Weights of a small multi-label image tagger: activation gelu_tanh, trained on seven-segment displays showing three digits.
Rows from block 2 of a small multi-label image tagger, named by matrix and row number. Rows with one number within an expert belong to one neuron, the router's apart. Each number is 500 + 40 x the weight over its row's rms, rounded and kept within 0 to 999. All counts start at 0. Numbers have three digits each.
Before each expert's rows are labels from the 100 images, of 14848, where the router gives the expert most weight on average: "top examples" is what is common among them. Only what is clearly more common there than usual is listed. The data: seven-segment displays showing three digits.
# router: slot weights (model.blocks.2.mlp.router.weight, 4x128), inputs 0-127
# up: expert up (model.blocks.2.mlp.up, 4x64x128), inputs 0-127
# down: expert down (model.blocks.2.mlp.down, 4x128x64, transposed), outputs 0-127

# expert 1
top examples: the digit 1; first digit: 1
router.1:480506590532508536512456452513458375536471509515478480500574472449506568485523478452520508538488483480527410497510458517502538473492546560414539428530469548511540449487543470508499519505564413512450458485471476533498558521509454472504522523540529443485513471509522524549466558495521496437438472519577432588550515487490505481530569516519505518481499434540427555494523474486428479489445
up.7:499511495539559521488521488453435606544415483475529431467411522507561519483436534547503519457540477519473514496482506491468541478484477428469491574395479539496437447510479496484489488512468519489496556469446515521512471458458439539553553476570477416559431584548457490486556515498509502527528480459552455509466529578469543473503493497508530492564505547498522430494525506524461512564486
down.7:531493515524489442550442502453515466484550531503554508500527515482557479489570479533501454530549519454551527483522584429503570453535483529461540476547451534548524540447480436555493486559487453553463426528535517462444470493561535439475535517493485511480489541477550519629522520470464480414553530587451552467493500479458494535501482474444485562493518518533497519523467508585505503436538
up.8:488523553487530469550489479543453482517541530454506559459437498472501522501475515491508505453545500599470456475457469567487463504515502416536512541445472542488421481452533494435500483466496564483456492417520428548549577479420513467570448487510544407524493477531514528449556505484488468560526535501535495570440499515463546506528511539520487474517546534392550486455504509478458537436497
down.8:580567537517511533484481502470509553413437492572504513574484564524531504430540508512489517533478508465538553457486491516486426550474447521543600447473475480537556529548511490509483531485488496529512517528494454435467500513494522499439551507404532512528556565402464518506452552545487540504468505514464471424543539570430478446492450462454488533423494528547485532499479499494511467541458
up.9:522510507437506525504549516505483413531435529458514511527532473517503504461431522563453489596488532433546434550511476487433542492488443529446502483471524480496400546577481493561538498548502541525530553507517541442445462553510520464495553456484516573486484510465496487540461536455541496399509407444521460514515420526475471515532409497498491521515475500522507503548506526600513493500513
down.9:524432472487481425528505460456527517471588488509491485440533493556459494566565514480547444534478529510526537464478529455497509460566468487493483556551494484501589543470497477498407496561518512511403464500460483582495498504558546480556547465563470493476448495535505498444511512434474483488485627506505495525476548472488533497512569511491495465444529463473509505420526528485407441456482
up.10:460487493545472517554445497506494471477539421489460467458505499458503526555544536540462535490524485576450548453510492507520479570506586511460514556488465551445492435455555438466467498483515584430454514513534490522529578410528466515519484507535514432543464518505486530447576572531467482519451523510503464587414493473527446528478515531511481521551499551488460499487522442424466568528525
down.10:584542508466597517532496512514448566456442518505536471493501497571520540501457503540484477512488522443486470533525496555431485545469500492501550476510424507537501477539520549481508549431460469463560547542498513456512501515464473527457488498414544517469568543492495566544483432488471511449543437495404523494498481547433585510486456466538501518423516496517476501511531446504616476556449
up.11:458491498554481499540478537516543570515541500500442433481449507518519439562500528504408483481486532554478504517485490483483466490467527442514493559499498511485416516433496535404495503450540579449487605420529445613536544395492467511542536528556487459543534492531508526442492546518454485555496597545539512528442479529536480530498508524495514521475531490486464505501492523486433497534510
down.11:549577534480488523500477457590511528472463464501521557561519452468491530466487463450515539460533480455515459471558470543498505589531513522486522413540530512508511439472546500529555461491449498542575535535494535454488545460443455586392572475454544478547521468427476515572477486514485502516532444449522451474533440524412518523440495445516496476493505496418529501502543499523516503518465
up.12:533463512527454504563422501463490517482489512531532439462494485519477495487504441519466503467504500520536496524429540402515433543449468489497519583420537493528561505488535501506556486553516463468543456504553513532557523407506543446509405510453510523452428525475520494488571492526482536481461508476459521448498560479513459492413536554462473500530450475566499616436520480455542469467510
down.12:439490484497551516546494543551487498524482537513572500521476452462510514471504561512480533555551507506434510576556439565505498539501467479511484448486461528560442518502511593494559550439474492466527516486424500494488428513487478526456429503468543542448485546437465508496489528545455467512495365479516511511522491425468575571557498522542499491556502526484486470537486427478601471486510
up.13:525476527450501536516476536460535566548455527465468501574419514563506576478457475527503482437516470498429505497489459482459597484578437438461484456455469556514428495549475550525448528434470532495425507536440531577480453522462476482501519498508469459487510523484541495494534453477476493498513460505485515530479563531474633516494570472558541512508460464473531493466505537494433494537558
down.13:515487538493463509603524545506448458573454504493462475568499496491448424507482558498522589494464516584567505433508519431444564462489507559483562541502510468524517483434489439515530551478509466526505439499458501475465470486535491456544589559432537505471503517520406407573485501517491456478475538504522437442500530501488507524517485569457551520477506533457493478485510548525498534501547
up.14:531477520446398504569455483539427504477521559550447443465431561508517469508571471552530463488489537499513498505474521486537544512508532504508475515463472531455567470474571500473527541482518436517476558489523514534540567468467549471478508537512497517479607469520510501420509488474443559536402546507465531509504503454524435510497475552445504445494517538543407596481551498467452474489477
down.14:516545513544525520478480456532561528465505425531477522544521401515527536448443464444437512463515457533525460472476449542480444571450529505531509500556507508506394484485532482462503400511525530445510472559483492551468568475411447553495502486470556529514495475457441507480500483550504500515529430548560431537551529496506539527421469508444525509507486454468494458528493574429523508509536
up.15:483522549487510512490566491446489573463439573460527425488479533568542538408425600444505519544496548505500457514491505448448540528529467484458497551459522489496503522515483457530458528561529523500541599480450483555450507511469503480553567528528496506542483543536505487500508600469517488530471422465561434506459491460423518496532510521536532469573448513497560504477555512539463511528509
down.15:542458490501478514589484551461398442497497549563510502512464456476539506527507490555560499466512540508508584528523482466483526425511491504527554476583482498571538515535421471484518547521467392546488417480459474482437513432553550469499492505466524467459462469492472486553502470491449493441537539513450567448517522490417510499459522465546467524483499527472473506467473506558491468396492
up.16:468537493511536528476500490505434494511452481461546426515421508555547516448459624484513523508555496548483454506461501496503538498498481467462499556440476511509435494436478466510512524476485554478461621449414542510432498519467495468483534504515541462580483595481492487489481574458517477505499422511573445542500496512451541511550523571553526518534476494482571530489574534518476477514517
down.16:539436426468447516557460503488481448516563484573546515541530532493557498508533468533515420529519480503524564482469516425540516464534498529495521556531446476531530526513547466519482606548480494542445392541598487420518458477550526428494488519509490535474453519483459485600512492452456480460512582523448505506516545479478481475509529475468520596458450506490526500484460538514507484478493
up.17:452478456498578534529554505514515529547455497441565466492521497531520505474460533474494526509458481466549475487480479548472542405501437452427498533561467506530363513498429435534505499532481540471518518430447489458465462556419501490528526493572471518513458526478494498523492502480479477516568438491531454525481530499388597524543543526550515512556476518476497478509482536565467508540542
down.17:543476534437444468545484495485437501484479513572491472521404459519489459503485543565536507528532545529514518477485541441454547516535478488485529521531462534553528542504438467447549552520481460554471486484438536470511480455476536512527445555485508523436459553557454485590524539434511481406446562530422457460487558520431494462540511489456519576507560510526451534478485473513525500505411
up.18:591462543440456487494506531471502392529477508570523498522515531535537501512515436546540529521532424449514496527481499511488580447463454564441450447485471522569509523484486521540538462520457405521554534447497554439456521560451474495497547499422540520507558534531529524493513496481543480468551523523454459463517498428543461450448478502512464534451481464469482527506441560525575520554526
down.18:430494554509599498494535421485513512480574466487514467477462450523459497495529536472542510533425487488488517458432470559477476461530538414555499546446517528453537541522489449486451476493518511473400430551536484563493481569475500526523518501490493489482452576519494438388493511492462471520485550556524516535492462484578491499503485500479526495530473544526505393472515495557429507438541
up.19:452491518506486514497494520549536436573568513496469518452534523465533490502545482563475544474481458520551482512539483473484431529463544515582535473556455547452486511477465477484499517491522462523501633508595446460546512482525512519548468539477530501451587513511512505480494543515474462507463590524501497493471437489564364504478475528430459475406506543525501543472508464469467509439489
down.19:511563393488502500451491457607460572496467532507500513526479480516492468479463562498487453485504543460428564436554485506489499547465527500508531464506502512481420480505535558529454472506526537432529503501473477493523477470435453469428504405449565468495554500473448542477503495501432591470458429516518492461555499520472601524474576490517512526515495474506492496518497435470547527538430
up.20:534524541442484506451520411447451544456501484495513424548489471514516502479450481559523520469514555409471541549484492493538531466495445524497480553358503473531513468548396504504527493517511555495484526459495548517432480541521487468460498510451435497487535462507504463480509516486557520470431425489523519482515432492430509532523444570468587535532505484477524546545452570565516489524505
down.20:479490479546497541519498535460522451504535492511491473434584472539562506490535543463540541526488390544477511513535482444581505454500455449473470535483501516446496455423503414458484468519510441570445482472555523558483481461526542487540522476477495518466482479539477421464489401457569473469479593536523463561500543484518456485513522513457527503473430536529476509534429591504518529474470
up.21:482483492471561504517542468526473546531456493457541487461459500540521483476481502560470512481486518515444440522509491528489491494483551407496512573545489538487399495498492515475504504555496640463529556374528480488559497523443498457515487473566491397541493507478457489483513511504510454527507496510465482567491497512455567483523570565508503536516453547475514518489450538530424539413574
down.21:576499489460458493510435505480450464450480471574457486538546533461537395497529502519493512526538518474562527533524508497484508543480473561468486515488499492528551518516569443478482583477508403524440472508454531433540523493566453512496547494486523551494455492473522466602488547446480500451498527529431444442455535481451469509513429459503527557469553547532502532425528512514501433509412
up.22:526446480506472491480485500533474519493515496502510523456475501525450501482514432507520473451493513530483508474540484522547502545485522436440525443459522532500528524489531546477515552533448500484411457505476535520557505460487469475468570540480464461506495496466499542423517378517482463518454535478453570461491588506508529534547539545522491552469619509472364581501450492552485397520468
down.22:510487541491505493523539512490564537588504495538448504512454454553529517473405534492527576521497462477518490522567514539542434553529475434532552480469539506490450484552513531468495418519480511503542489448419506485540473503474464486501549456442537544432446575516486514532422516498490499563547465521538438498534480472481549482521419427490507472536523531539512484556540407506569563566505
up.23:499497499515557547523499553499485476474566462533524450474520403442482443526518488443488496509546475551471521440486515526507350546547485544510593536564484453474498525460488422490527494491490517480523419563480496506513562483558485528521447530510598454464461451518524477536572553483530456544528507453504491520442507462573469485459497477550518547497501496466491425526449475463540523470497
down.23:515469430488558467495498520479492519502493468468459507459495530474504535438513494510499438504439484426422432496538475489525565561499465476434487537430403500530526449594477517482470497469475517492543596507585486462497463423470547474456524545493447486562503526463511537491465476496469580542486466534467527466451503519426559471533541456500509477556473558537502504447480411498525440515546

# expert 3
top examples: dark on pale
router.3:644485471466494476576479477501493554538464547472486519534505480529491493560467513523574435512564500426534537488570520498555529492520491520476457530436544460505525527506495569505559433499467465587414521541490602448476500483468468553479465481512470542488483483549534449452514493547582500467495513470481566538505476516472502525517473421508560464549545516492477452558516551473504468521488
up.7:536494610509486544537481483453535515502551403502529519431502391441481519604545484500513458476495426495473585497515427535510547474538547535538519512449492527556507434459525460444493491471534462532481460518511546516548486475494500558506450481476569458464533475489509473508547460444497504500454570502455567538534454493554528472513485472511516464535562515426541468540501490437507511445530
down.7:500500489489504584544465503520494412457470511605482486546530573468459477482471499508494510477524511478505531519493551510498470492416457523521518448500520526460427474552449487529570498426469437503517593482443541489466499520510529473426514507541541528474499491467489539561434492539473500467507423510474499432447502581517499492487532509515435579502401531523495484384547518455514551466505
up.8:529533512495461556504497499534522491514569412498564531509500513426459480478515550528523537545510478529574550514481435472540469512426512524483502482514429419458528505454478390478437552500579494536477470550495533535483474478575588531499515527437501512464502535481508481526498562439528482524492518524584475514502467448572482536487475462477492490549499430487542530523568476408528566452495
down.8:488612495481505496523482486563467552549493548455443462480478574440462551570489460500511493470492536495499555517488561558468499465466551530537453542532505509575453440547439571531585478500436567490517570493521463551599476499451499425482525513498519461496543505479459519483495420475442545520536486546503523512487487553499503451512452524536491485522533515550434436473473447543488538531518
up.9:497558517472485463484558510585515491499531435495503537519464484473525475480566522518522478480581452504441518484502407549542462503416508527553541531506506502444474552572494403473490473485533500581516467494522471478439492563531549540524450475530537557512517515479521452527471504479513445471535453575498501517497468429547453474543483469420493477519525548417541507564429493414531498439481
down.9:489561458540439457531466511504443558554518554496475481535518561533481550517499485561472488523516484497553551472474571513484611484458421524521465456485425525529524471441481560515512559507499468474494531538549493558560498483422475544522528469472503509473515521484461523482513446473452569521517458523429534432442553531446531453497449635518482490463485499435503512494546493513467523442521
up.10:522539566570550551481492508484528509510477448505555543436521502444485489500526443468471567459474466566541536450445439515481523499518491540516496492468497474555467464450432506479533567510484519514537481587478494486505458488470495507530492452391498481562509531384514507565506461500477435479519518453454495378560465499549588475461501541511466526515510509517518493490457451502594503492552
down.10:464528480468521498522479503500492482461446582554466501500528474525514584464504504528522429486513526454514454524580478536484495489487455469501414497429530478457458492532449563449493484544534499457490577481523479481515548470569474457503504528617456498559520499584536479504470498523450604444493509526463543584423478538539444484523487473558478477508486455446445477485443546522458481481436
up.11:500495550557551539514479517433512513495441454485528503459544453429436496509534551420531481449481499533542527481451410554514532517561496564501437504458521477551494464459462516428482480563517546513501422595464506520581486482514445514520557435490524460632503502455488456490460497572523476479500505448463518474506489493498521427515497546457486495510518543516486506516514422509530499467572
down.11:456483516485548533521488502516501502441500541532483546522497515529591517489503456551463511440443521469479503498591484493527423515480449491518481549431509537458503520524449535447530526530553466445529545470509485363534549525585477468464474552584507567556496492572531459574436455513470517453508482512481523492503459554516486478510469520533559545507513483427539529431459536426525494466467
up.12:466492584520424470476424529505502490460512531573497502531488438486493532471472508499419492521480536524432508535548487536513453544513610489472509498494566541467423550527576448490526499497519516577532461468465506510514519502506484472506473503566521365504483523557439444571489572588507529455495503468548536541427487519507501501531561528486449498487423514468534507509457507531506463456498
down.12:478460548547529484466500558512514563553508536406534482507540526494490482458555542442583503491575508548556489486403478558487484498550457541471485567496528498499545553407529446521450445522513509507447523475450522546524437465491511543542546554476449460498395472505478506556480523479515512528553496514566515471485531478508554558503483545453560495521532455461501425562535452544515493531517
up.13:452515487498510470452519432520435450443518521534529427469496486501530521482470496532552495477414460503391474446469506527510497430491564494489516497553545525543454481540568486511475517543503493562522465404427470542496497496532513495589501508533544462493449462613439526594460511529437530443525542537444478515446530481540464462492513495494477535456510488507508559476488513589457499505477
down.13:448461489548509467425543489455503554479541472446501525492527510458509482510470522473522557530519518526547450480488586507506536524550476506499492492515465456488530474447502459442488483540521575482457464545487494560552461405529579485505474483447448524591435484532554499479483479474536481616522495484554445526470481450516534545486471482440538529486577476532549388538486507513449490565560
up.14:477490545476537547530468522481520517499561494512528523434486515509477450557522433543516594502489487500512490437461485467489531509558574491499508498485427567486472454445571472433436601469512499447508502488470481572583526464494429522528450520505556503466455541487488554486522438402490513542578478489542507533493537425499540569459467538550466488558516509475464504508551431495499534461471
down.14:520534462488474491498475532544453439483456515544473546503518491530410435471452472490438429567513482478483517492537442533530489506491535509437462490563569477540538478594431498511552460533500504546564511484538523528497471545377499468425487520535496485478528452425485497516454515615542529465429481464482542515576494540467494491520482398493497510526503500509453482526455541535478467527476
up.15:518464582494433524493478518489516451456535427485470506562432526440465508500521484603477496482467511460505571506447501495510562476520557456438527483538503511453550485421489541490457566495565550536469470479476546555528500429531555504535460474574495549462505495506481533497522555479476483537424529521532504545481476415535541520455515499515533537549597531492457556499572515467488493472415
down.15:500536488468529588526602528525434573454547542481509558481524589530546500525504474451584504506527566536571436529471543536465445514459483546522480522476498442505472493549489536505516455463471523469477472572548465441459413505503550541480501521423478469538533503470487440517454477450498545526546452454534519484471461532513500534546473543492480583529497524536471461458517470518458551570531
up.16:414525537610531534490465467517457478445549463516468496483493493470510523477561504445437479471477485542421508440522496592509479490541560478504539444568502563522538442422490456488448492508526521473498437452464451551567529493492459488543529518565514485515478465521429517443428484514463485502501468498514545510561560471525526495512562570442485542508514448499428496410463460485489465505525
down.16:516532479535511470453458491478516525512569473410508545523479512408518544494483552434579557544602483519510456511501521528475526479501518513468512513554503549492521473460556429502414466463488521431490490527494427556547483491517474576526559502534471470494454421495439549470492538409463439575547501477562443525515512481506489579501561495472550506491526507544475461496505462494478466467563
up.17:486523517483493475531482390470506517459511436538497474509464471529501531474544535427526550513505486489437593480480432475521474524471533494516517459542511498522487493635575498494466511469514535489568478509478501553518534523498496546519520479653519513543444558509506478493420460563468579464480510546514523507493503478504501390581544471490482489496503531518446458526454522527447508454500
down.17:452489490530453488507527484470529471540566585493517519562544530503569421470476535514433496534494531484482429523475510444467518458539469482483423475424514491510493529464505507527470540472485493466493446542447484469504487528453491503474508509427550578409475581458509521516528464472501500554527433470393533420473486545458523547503502551551463501499496569530548519430543453415518548515528
up.18:497486613537526469500457540552492475535521484473508502476485493477517607532492478522535505470454460553417512509449416548504444520538540421518615505475540476473512465514498493504538475490507515553510526426590463452528514529466548530448472450451576415488568506489520488561518502488531446476483505503465456450557552460523551520544493538529460527447498544489489511461453479496519547517563
down.18:540549450488443514493548461429464499455461534440526490485598508453498499507508519420549536537545435477555495462555573514523491514414485482480479458465467489492463530562449561571442516520502469525507523544477526549497544478531545453479475521508479537493432440574509509556531538468464519515556546483504546519447442476509497435452496519523554549541523472430468465422472550552473532483558
up.19:541500515454494451523509553489511523532508531458481516510484494533499459560521552539551545474540470549514488512504573504497458536425541487528500502470476508432541496448585540455456565466489461461510537427588551559563547453484532507516479558479451522438490520552518510521594515477512562567466540537566476499434482488475405534422490476502571488515564436523526471513489490463460503570497
down.19:508541491498512528576548471538464468426412496519495440492464524444492485397510438540437477472473515512489558456466516505539520445484603539493567490552448519525530534486550477491538528446441544495483462503476496500471438597431477508456522453524530512451571512473462540414511490515552506473540516491495498491504466483477561511567511441435469556529517541560526514526576514544483486536517
up.20:456541528565523495463512509450549511519524426463510508489531527417510480479573460408513512450537441561515570464488458446512487544452531493517500466504508428499478488545480454465416511477503543547517480570510511514429496457522506606516478424487451485526466506564512447514528465503520498521470514501586533440487453498503522488440516491493542514592527500408490482525475492429596521496537
down.20:481609462492473469567494493558447462519514535545458493567444473472499608553476486579487510525448530468532553503482527507486510487487431541536444481475518561502543514509520558451545579534470524421476564514479511456490503525476519450525532554529542488491526540447443423501491496456452529455509496545447514489467469557515483552492499510536443498481477500499446620460537448489478563473501
up.21:503521457458463512513518504535527501506528450516480498515511501541508530528542547547499530428507500530495545476500538455549504516358485470488512545512498461386491527473539421564447562460500532496448497488571492493503496498591545559501459576503460590429476530528500525485561497486512485545487546592553500508400505454479416530518484515484468518530482514465545491501532518494536540492420
down.21:511507525501506481507552499530448590536484510463514563464499568437469518436497457483546496569523550498531554492425499464498532462561549510542457525571506483559458509492494461483557535463482569495484483536543427540469470562428588484505569396427499478510540487438480460485544480462530515538552498479502499439532473469470530505452452527514469509554563487555461519488503437528463508516573
up.22:499483441499457544480487509533505550484499466470478435531475547588576454487506519639511491491471446564475470517425518487511473441369518502482502507562528491459521564551586547495443531495575525459509543464490471565467482510496523469553493537599520529461508516503513543453506538496431495518488509522458490493462476540449523508508536520462427546486422498512499510506488502508457570496511
down.22:537525516463516390460497569478477505573612432456471481407484482480455471484544478425459555515483517469553453459452460478539493502511544491527509443479483469496553503475487478555507489476479501549543428503577482534478519519468486543535467457426461469551536441530533528536544503484519510550517485551582473496531492505541520476544450485474539445472451480510557503549545410502571475482502
up.23:545507466526552495448460554562497503509486530467529505505503518465501505476519441540476525468410557455555458489403569513482531517562475555422499510505479561461518451504512545576470550457529467421490550504461453505553496479447507438451569527525464524514569491435499536551485491452434481497508483442470491448506570463489521577493485561504475541497491549553494541483503452570555458551520
down.23:459555459427466434596486435455529540545508511485468492398485503568540519520520430473518506493528450574484548493533482531520494516565532436518478487517481413509484543491463512467511410536489515448541471436549496491454539496533470512557449469539462469526513530539458484430560497544526547525455508576537504581517477503517540432443485461515501435461490470479517476535442536522469452500478

# expert 2
top examples: dark on pale
router.2:513532545495484481557479509504525480461445443501490525484444455484501474531517489556535432407535423476525621474523450515552532479463550580500484492486484519507459475544528522415522487464531527532511550550495522502489482460497505539587435410595542517522474484506484518431497469558557501502489512555467565574503493554492523418521523487441501487548528531453475505533504481422503504438512
up.7:485422537483494473465533483480551512489569517452485531427476459542491500530495541444533553467460565533488455560491547518476479515522476476493439502480509461416595477401477490499492498495524506438502553502581453585570543461478582467537468517451498436469534503542517446462500577551469557547495531496496487533487452518525495546476511527545457475553500471579482584537517507483462539497547
down.7:482528521506515552540465514487430508430447487511491555535565480433516467500558469500457532542537466525480497458536451438488472438500534519491517453437497580556470554525430525536524466498501482526532487508465488479457408549457465553482516437543481536485470480489519559565439438488478401467487466452500571502479535541477444381484500542537475497424489532518524457491490514568553466503487
up.8:552523509537467512502507514456520476444500456599496517534471484483542519515480501503517489510460437469448485532511590532492522467457560546491402462446524543465573441505535568411510477509530437472567542476512460533559510474520507511515449521558476502496520484525514531511485462495492459471535503463476578473531489589524519473477538506538528459407419434502365535528478504543541492503513
down.8:493474506520539590550483497508493550520515554503493504462582416566519483450488549484529522477545540491502520441561476457489595428489462516514550469629511483441473503541486530449476517479464521521495443458499506425476458555516490531500536514458553527515517499459534479529572544562505482450482503541510476422498502456472528531533498537474494540563497473483586497564463497560432486578468
up.9:439606506437529492515553530503469573518543499492509482512526488468477431502470554506471513548442514543505466501499471591532422504446539514561563495471555445438496535485457422504527509554518545529504549506517511433537530536501564510526481472475503510476575505504494453583503630482546533478479515515527423505461472494536425502512447404518488433498516482488557468525537490494517499501502
down.9:508477509475471454582430499529495515500541536470541453434462529444558473527525470548479460465448512464510502456543556430507433520521521550472464477507481584478453519458542513490487470523458447481485483503509438500590567457563464482569502507512514486551527499477516571422556459428448473491490540419483585448415509497542435532494503572516546497466506437496524534494472536506522510493544
up.10:461459479542484504561440480524520505503482476530393504514423525493497553552494554449495470518525511600444533464545510508525487493451562476493511523473530492493495528504545571458487377473485539542493497509516518557521544484559456457548495521528518481455502437637464518420520486557508496522477547573458529530504506514480495513535521458515569415489478501493441500542481537467484464455433
down.10:497483468468517532447511495492549512503504528494528491460557460508501490425499516499518557533513526433447461491436508470418550511482508550481547468525436491518451532499536475531507605442489486460569507470459471428398512530389496438527531481480422519515482565468451506585475428489516443445567464464474462434527466493501501426452465487519501481475495492489576529484529448517512529520543
up.11:496547499466455435491521556583407440492528478507491476571523514480436506534469495547485470555494502526526535490519490511521460560447460503576549492424570482480481504614478446526568560487471514488478545501531475450524479498510531510548489478510525555493602486468509400507492475520543606474502490534521502475604470529537427486478455463444491508506512471542505546498489523471464476458469
down.11:478454561467538503423498488489519520541509542488484545461497503404586519493535563528514522417478554515446437452479546483449481492519501542439494517522499512462445506446469474507439501505466491510570440525494480506514498483527471493602583460511490589476479510510545560515542511561484351517520478503483502505426549510470455530492543546556518499448463524479509522532501529458575519504465
up.12:528437457512472522517427497506505507495465503489554464495479548570534521472475473479535490479476483573475443535398588451458562533491487508453360559489443528513470496437490524509475583477507470501488523492495545570541524515500503489461471554521445532537495476534447519474600501506512575500527541438476473488476535443496424555537461523525521486561466480507504523426540506563504475542529
down.12:480541493479426509500560444506488510459449505522456456539556492520506571491492511532495472546482488437439516426495439552575449469541511477595517460473549474519519420500519500475578439483491560559564541503488466527492436429495518577447527448475569501486448429484520513573489563514482566495466487514495465498530480518470552472488505499449516535479580514512545493536488542526468461560435
up.13:465558481427531502526531492499447512434544457522498506566519477481482564486475535494434547521480476541472553491530455539520463490434493461510618524500543476470497542496490490488585482483472561497522466513487534471545528558468549560496458485482588454470585511525456487524512538492464534460488499515529483507571456520473507522543454376448507489553556506441562492476486487455512550495391
down.13:503479485465458438533543549495523493553492582454457564439448504473537496548522518484462534455409516483505478494507581519493547478482434537527453466521453534500459497475498516484471457465485431488453519438559536545509520431522489453518545549497449582438541544498509476454442476493488437553574467524489526513484565504496544474514528595551526487518445451558534529508542480580493513445563
up.14:451442502549454523513480501523507564539450505496436449477486502526485447545492555476539465475474494577488487419477463490564561478437483472543389527455560508475482466503477578489483479525500494518443489526544519565512496431472519494529484481575441463553464486588503492446508444606493532480462534463536581568518538503479512524488569494488491487533516504484453468536490484473400502463540
down.14:465538522456542517506501555519536432478469531549493570545586533504506582511531483494491571508539486462465514563500441517433509494587531537475521443457461516524504483470468423579558468436508509526542420492482522447469471525468392523466523527494534527490560521453566505566483478452451437508519462434471484452453451498500471488522448460482499540493512497487546507473567522583506459527514
up.15:412541521475522534468582480556468565503522502474523449519563498478465533496459504454471555524484460572450490540467496513487501505463490503533570515484545405473476510510522444449524495549507481504524531445483418459543534560448512526505530495507534508524467512489508457621517593565511454473471436533550434561575426496466510507534475414475504511489485529483568431490498472486478515458527
down.15:461466516532425420515446548548525472451476617483512546435485493461531526523561498527491474437431511456470462512513495512502510470553469531458466457458484581577539492507533601528494500485459482507478523456516532640544565497524529511516532538543449524467507485468484471494470463469469539480472546483523520493443529463469527507471520585549533469462467462539481521468552558469535476520445
up.16:496510499475542531484522513525483475511536479479505510545507491512520539508429546472413539491560488510435511541553458595535460455446478509535533448507515466461499591489491451503593451506479514509527465448553471471406482584543524517457460488562564517479430540480528471550513572497529484531525488514481460500550518435455499520578493379510510487482475522468551477495525543467557467526424
down.16:497552434459427423483517457471484514512501542480448522491529446505456479513497505493490476476430507531524521520441520512419517603519475516462454530485438510525500480500521543527450500512526454426513529480552529530571498448431522507459519535514447489486512538518399492471444499463455543468557572529451472546525485607546507570486499603546514473504507472508492454509471468505405565519491
up.17:511501449517507463464493446504542551482503502451545504514474488567417562481453569463549494511572484531504479501511429485538493508454465462509587480540546468465506520485528462508585478465481497501485490515564521478479540468456518551501433459435455499472502480520464482513590488405498417482522530501510481526503524471472535512459494424472579521441507522508596448570486603463540499518431
down.17:500567541487438411494559498551505519552535551566523488376470550521498465508530493508513570476400502538582536495468550474527525497496503567445427573443475470493439508515482489514495489520509521460515481549471499556491513559523481515441506500476522492474528505519481550466520533529469549529561456500479490517404494525543498490486480572493539508547499425523502577461464397477491504467547
up.18:512471509527464481508497479502633554521520535490460523520486576477512495510553444502549527509423488489558434498481560351464430477605485512520386492483471543504508504445537507488417549467526468550504488500518469551504485480587495548526488520466446528523498470479494512480548429503479482465545516518510563448501529495508514579431511530504510501455490500555515526518525489489484544497537
down.18:496505524545468526468489445554484476457430448464546430508548538490496476483545476523498536528593512510476535440485498529539490504469446465487541432528521495454471504550510492551580457504563523444550557498460577408499479494455512470456468439485490520483444526550496472515493573621556544443447510438489446507471475484529447464489563519542501520532510476443475501529475577484447492492445
up.19:462449527574482514473534517533487470468484544521499453516493563504529461442491461507480464445486522467468422439506665463499433541522464441447474488531520488470500519563453499523505524523493542467566523477514465485469541503501503463530584519559454513479504499526452537508550528514489538563504493508473488534512469477506446506484560527455555584488424494523443609472493472576498425500528
down.19:470469453513456421526490447509401506468494521500468445451467507494459578496493493488474532481567494490456497594453442597524492501498491446508531525516506482566506476523511536446564503538503591538534481550454508581531526520482497536496490455543559515430516526467487509549387559440414567540446464495535460520480482535477553514527504497525519522525488502484475470443514527542510533541432
up.20:563475477514481484442484496520440533488460485478605457450490552510501529426531454594440509491430517487539464497423517537445520486581476515481533473597480495540479541531515528555538546468471474454470533510490514533578492486485543489437493524429522492487508443494433542479455538502409483490478394521422503538572555522506477494510513508490440529549456508526539537466493469533502544484513
down.20:432514528495501468494487445453544565467548490493370414448558458469458466529517585492517502519509536562430538579530422485514481512511464415514495487480489484459529459511451535458542508516565502523521500417505488515416467503551471484548464470525502487526528504484470516482486458545552517500468516436538519552513490543500449535533514503489546452523557505473480525556535536467419412446490
up.21:520487474498534488520446543493562506488488535507516444476503512525529463526563530544502559483449545521555494485422521447491561547483546523440421566457472492505592485463530516462431559542525433425496514544559490555577508453476477465493545536468406493469485503499562507478505517463546505501533547448528482481495477460518518551419498525526483515581476472549530551521594448517528526548559
down.21:453508473428503516536508497524484460538455463535483555535502470450564527477522482439479482479482532514519560452537449520548429414457534486553487429504549458520439500542499448552516475491476540536546518488495491487433479581491509507473495442499568518537454508531529514527525476454520450444514404476524469560528472521543453413579455410451560477474476458497445435479444527530520489485451
up.22:457513503584513478540504552479502515449467501541581503488545455519490460465505502508521564482421562524494444489527498520539507507466476519455412510551508534497441480525523546536433514490509506484506419545406423556476488471548535526456500526481395538483465425535529551471488489482490497506486498463452573530496495439500547471464565508491477518576457497560483583447470521481523484471603
down.22:504495512524502469472500511474515528477504541472480466521502481514431483507479479461474486527621465511472467525534471505544458499489544412539543550501534503500513449562573450473578489553522507531517548492520467390492476574418484473445454439467552440491528475494529553533545508439565531444444556455582452477580499536512453454492462475456468485531536520551493453538504502511477469519423
up.23:532554498467546540487543498476403483470516523562512467555583532459467479432472456469426506572446500409513499482485518491468515588518468496480585469449465508505452555535498467503574529520445524414543545506483506479506538529462483517522557498494454585495554509456491543574533537501423500498520463546476462512452456508543491514513483479488448502556463439474539513432551502492545539480453
down.23:436490523518459457458549441514522558477482438476439432454438477495501493555482558538495438470496531590477475538445524502490440549493535466506495490490534521479528552541528477459517482494514532534542517440510433544558505455560586449462437454546506496495443480497392531423526450487508508528534520521473550527564535495452563501481514525523563481455460476540492509486412563445481511478466